config.yaml
arch: "resnet"
model: "self-supervised image encoder"
dataset: "drawn branching plants"
train_examples: 145000
image_size: 32
crop_scale_min: 0.3
horizontal_flip: false
color_jitter: 0.6
cutout: 0.25
method: "simclr"
norm: "batchnorm"
hidden_act: "relu"
depths: [6, 6, 6]
kernel_size: 3
stem: "single"
avg_pool_shortcut: true
widths: [48, 96, 192]
projector_hidden: 512
projector_out: 128
projector_hidden_layers: 1
temperature: 0.1
init: "orthogonal"
residual_init: "zero_last"
optimizer: "soap"
beta2: 0.95
learning_rate: 0.003
beta1: 0.95
shampoo_beta: 0.95
eps: 1e-08
precondition_frequency: 20
max_precond_dim: 1536
merge_dims: false
one_sided: false
adamw_lr_other_params: 0.00081
max_grad_norm: 5.0
max_steps: 6300
batch_size: 512
epochs: 22.2
lr_schedule: "cosine"
final_lr_fraction: 0
warmup_steps: 180
weight_decay: 0.3
adamw_weight_decay_other_params: 0
Rows from block 13 of a small self-supervised image encoder, named by matrix and row number. Rows with one number belong to one channel. Each number is 50 + 10 x the weight over its row's rms, rounded and kept within 0 to 99. All counts start at 0.
After each channel's rows are labels from the 100 images, of 14848, where the channel reaches its highest value: "colour at peak" is the nearest of a few named colours to the mean colour under the peak. Only what is clearly more common there than usual is listed. The data: drawn branching plants. In brackets: how many of the 100.
# convs0: first 3x3 conv (model.blocks.13.convs.0.weight, 192x192x3x3, each kernel summed), inputs 0-47
# convs1: second 3x3 conv (model.blocks.13.convs.1.weight, 192x192x3x3, transposed, each kernel summed), outputs 0-47

convs0.84:73 65 64 50 49 52 44 28 50 47 49 45 49 43 53 28 52 56 39 46 31 55 40 52 30 67 76 58 36 38 32 80 47 65 48 65 46 55 54 45 40 60 64 49 45 56 59 68
convs1.84:38 50 52 50 38 49 57 63 52 41 35 56 54 43 49 55 64 42 40 59 59 48 70 63 58 45 51 38 61 45 48 44 69 57 49 34 51 66 52 51 63 48 51 42 56 39 59 52
colour at peak: cyan (33)

convs0.112:58 62 47 55 55 46 63 60 59 57 51 57 46 50 50 57 47 47 50 74 47 40 57 58 62 35 50 47 40 44 42 48 43 19 48 62 47 39 44 56 42 29 46 44 48 50 50 51
convs1.112:65 45 55 31 54 56 48 45 36 49 42 50 62 49 50 32 56 46 44 64 37 47 57 61 41 50 53 35 55 58 55 46 50 43 49 41 55 63 44 42 54 59 48 54 41 44 57 49
colour at peak: pink (33)

convs0.157:57 47 26 52 52 54 48 47 51 54 67 70 33 37 53 53 64 41 43 50 48 53 48 31 50 67 55 48 42 67 46 58 44 56 69 57 40 60 62 52 57 29 40 54 47 56 42 67
convs1.157:51 47 52 33 40 39 45 51 50 47 42 50 60 62 61 51 47 47 46 36 48 37 59 52 62 45 66 46 52 65 42 59 52 45 73 56 50 29 43 39 48 36 53 39 43 45 44 77
colour at peak: brown (92)

convs0.144:47 45 58 56 50 60 46 38 77 43 46 57 52 48 45 59 43 57 45 50 46 49 56 59 52 45 63 40 44 56 55 57 59 52 45 47 61 47 41 50 60 42 50 47 43 29 45 46
convs1.144:46 56 54 52 58 59 50 42 78 41 62 59 50 44 30 53 70 45 46 21 48 32 45 40 64 55 64 59 48 49 47 45 63 58 48 29 61 29 64 38 56 52 40 50 47 39 19 46
colour at peak: grey (86)

convs0.159:51 41 56 38 51 51 57 47 04 53 60 61 41 54 42 45 36 43 47 53 48 56 45 44 57 44 54 51 45 50 63 45 47 41 58 66 39 53 34 65 63 47 36 66 55 66 46 47
convs1.159:48 59 30 41 47 53 51 56 60 43 54 87 32 57 56 41 57 56 58 43 47 54 59 42 48 54 51 36 48 43 56 56 55 53 56 55 43 54 67 41 60 50 46 50 73 40 61 49
colour at peak: white (37)

convs0.162:41 51 63 60 38 44 46 51 63 44 47 59 46 38 54 43 48 51 50 62 45 46 47 67 63 53 41 41 50 42 56 67 44 46 60 43 31 44 54 52 56 47 46 47 42 33 51 47
convs1.162:57 26 58 53 60 57 56 56 68 46 53 63 43 48 42 64 42 60 47 50 71 51 53 48 47 50 42 65 63 42 37 52 54 59 25 48 67 59 45 47 39 46 39 36 38 52 54 46
colour at peak: grey (82)

convs0.126:36 47 54 56 51 62 45 65 34 45 55 33 37 44 51 43 42 62 50 52 57 49 52 55 66 55 46 46 46 60 78 43 48 57 60 45 51 39 55 37 30 59 53 49 37 55 50 57
convs1.126:50 54 51 48 51 55 47 53 44 56 43 63 46 47 66 57 64 59 53 55 42 53 61 51 59 55 40 60 38 46 36 32 55 39 69 54 52 57 40 53 34 43 36 42 51 58 48 58
colour at peak: brown (62)

convs0.154:43 56 66 55 45 62 49 64 35 57 35 39 53 47 39 49 40 68 54 48 45 43 34 51 33 57 60 53 36 52 44 45 59 39 38 49 57 38 57 44 46 56 53 54 62 62 55 64
convs1.154:52 44 46 51 62 49 41 61 58 67 45 47 41 41 45 43 54 34 61 42 54 54 37 43 64 56 55 52 41 25 54 67 67 41 60 57 61 53 52 48 55 38 37 35 58 66 47 49
colour at peak: green (41)

convs0.14:81 44 63 59 55 60 45 57 47 49 65 49 66 63 64 44 35 52 53 46 41 62 42 47 55 57 41 49 57 54 52 38 42 59 35 36 50 44 48 48 45 59 46 53 55 60 46 45
convs1.14:54 48 59 41 54 61 43 41 48 48 44 63 57 40 60 35 56 43 50 47 44 61 43 52 65 42 41 53 72 42 32 43 57 66 60 59 33 45 54 34 55 73 36 33 37 56 61 42
colour at peak: green (28)

convs0.129:57 56 54 51 51 42 43 50 52 56 50 45 30 49 48 45 54 42 51 49 52 50 45 52 53 55 54 51 45 45 62 99 36 49 48 55 55 56 48 39 60 51 46 42 61 40 32 50
convs1.129:43 52 50 55 50 52 47 57 55 50 58 44 44 40 57 56 55 62 60 47 44 53 52 51 59 54 60 49 46 46 60 07 61 40 66 55 58 48 49 56 67 56 68 52 46 85 46 50
colour at peak: green (34)

convs0.100:49 58 66 44 55 36 47 51 09 59 55 66 49 55 36 37 66 29 42 51 40 59 37 53 61 55 43 47 43 65 59 47 39 30 76 66 45 49 37 47 68 65 48 51 44 44 34 30
convs1.100:53 51 69 39 62 45 61 44 49 56 40 59 38 58 57 42 44 63 49 57 56 37 45 45 41 56 53 59 48 50 39 55 48 30 65 56 62 38 58 53 59 60 50 38 60 50 49 44
colour at peak: white (48); pink (31)

convs0.2:47 44 54 47 47 47 56 54 46 50 47 69 45 43 51 42 40 60 70 49 61 54 79 51 43 46 55 54 59 60 34 33 35 40 31 49 41 40 40 46 48 41 57 70 36 50 25 56
convs1.2:69 51 46 31 42 37 46 51 53 56 44 49 52 75 40 59 48 50 52 51 61 47 54 59 60 55 61 42 64 51 64 53 42 41 64 48 55 46 66 50 44 67 52 45 70 60 53 37
colour at peak: white (37)

convs0.77:34 43 50 53 56 31 35 47 63 56 56 71 60 48 43 37 63 56 47 50 49 59 54 50 50 40 42 47 35 44 53 51 44 35 46 50 52 38 43 38 53 56 40 54 49 58 29 56
convs1.77:48 68 36 53 55 44 42 47 74 50 56 60 36 44 33 49 53 32 54 57 50 56 49 30 47 42 27 50 43 53 49 46 40 28 30 53 52 62 54 43 56 62 54 72 48 54 28 57
colour at peak: pink (33)

convs0.17:41 59 49 47 32 46 46 55 59 69 51 46 53 44 51 47 59 45 44 50 63 42 54 53 45 42 40 40 51 52 52 64 49 59 62 53 45 33 44 52 66 62 48 48 40 48 40 61
convs1.17:44 53 34 46 48 50 55 50 63 45 37 25 52 45 43 43 38 44 54 53 55 54 55 49 54 53 34 54 47 51 55 43 51 45 56 54 52 41 54 52 51 53 59 55 76 65 46 63
colour at peak: green (55); brown (45)

convs0.29:60 44 50 44 59 43 44 69 39 50 46 38 40 45 68 44 65 44 57 56 47 49 37 49 42 54 64 52 54 52 44 55 60 46 50 49 39 77 62 39 38 45 53 41 53 32 37 42
convs1.29:55 59 53 44 58 44 51 55 46 49 35 67 39 33 37 58 46 50 49 54 42 52 52 52 57 37 58 59 61 55 54 47 62 50 38 65 56 64 53 54 58 48 64 52 57 44 55 51
colour at peak: pink (36)

convs0.26:51 46 43 54 44 45 57 45 44 46 41 69 61 55 47 38 48 20 49 48 46 45 45 63 43 54 47 61 36 55 56 45 47 50 50 55 52 66 31 37 53 44 65 45 46 42 49 40
convs1.26:40 69 46 49 53 55 51 52 21 50 49 48 45 53 55 39 59 57 56 57 42 48 53 56 55 45 72 51 41 55 57 53 47 29 45 45 32 55 36 59 31 58 58 56 33 65 34 67
colour at peak: brown (51)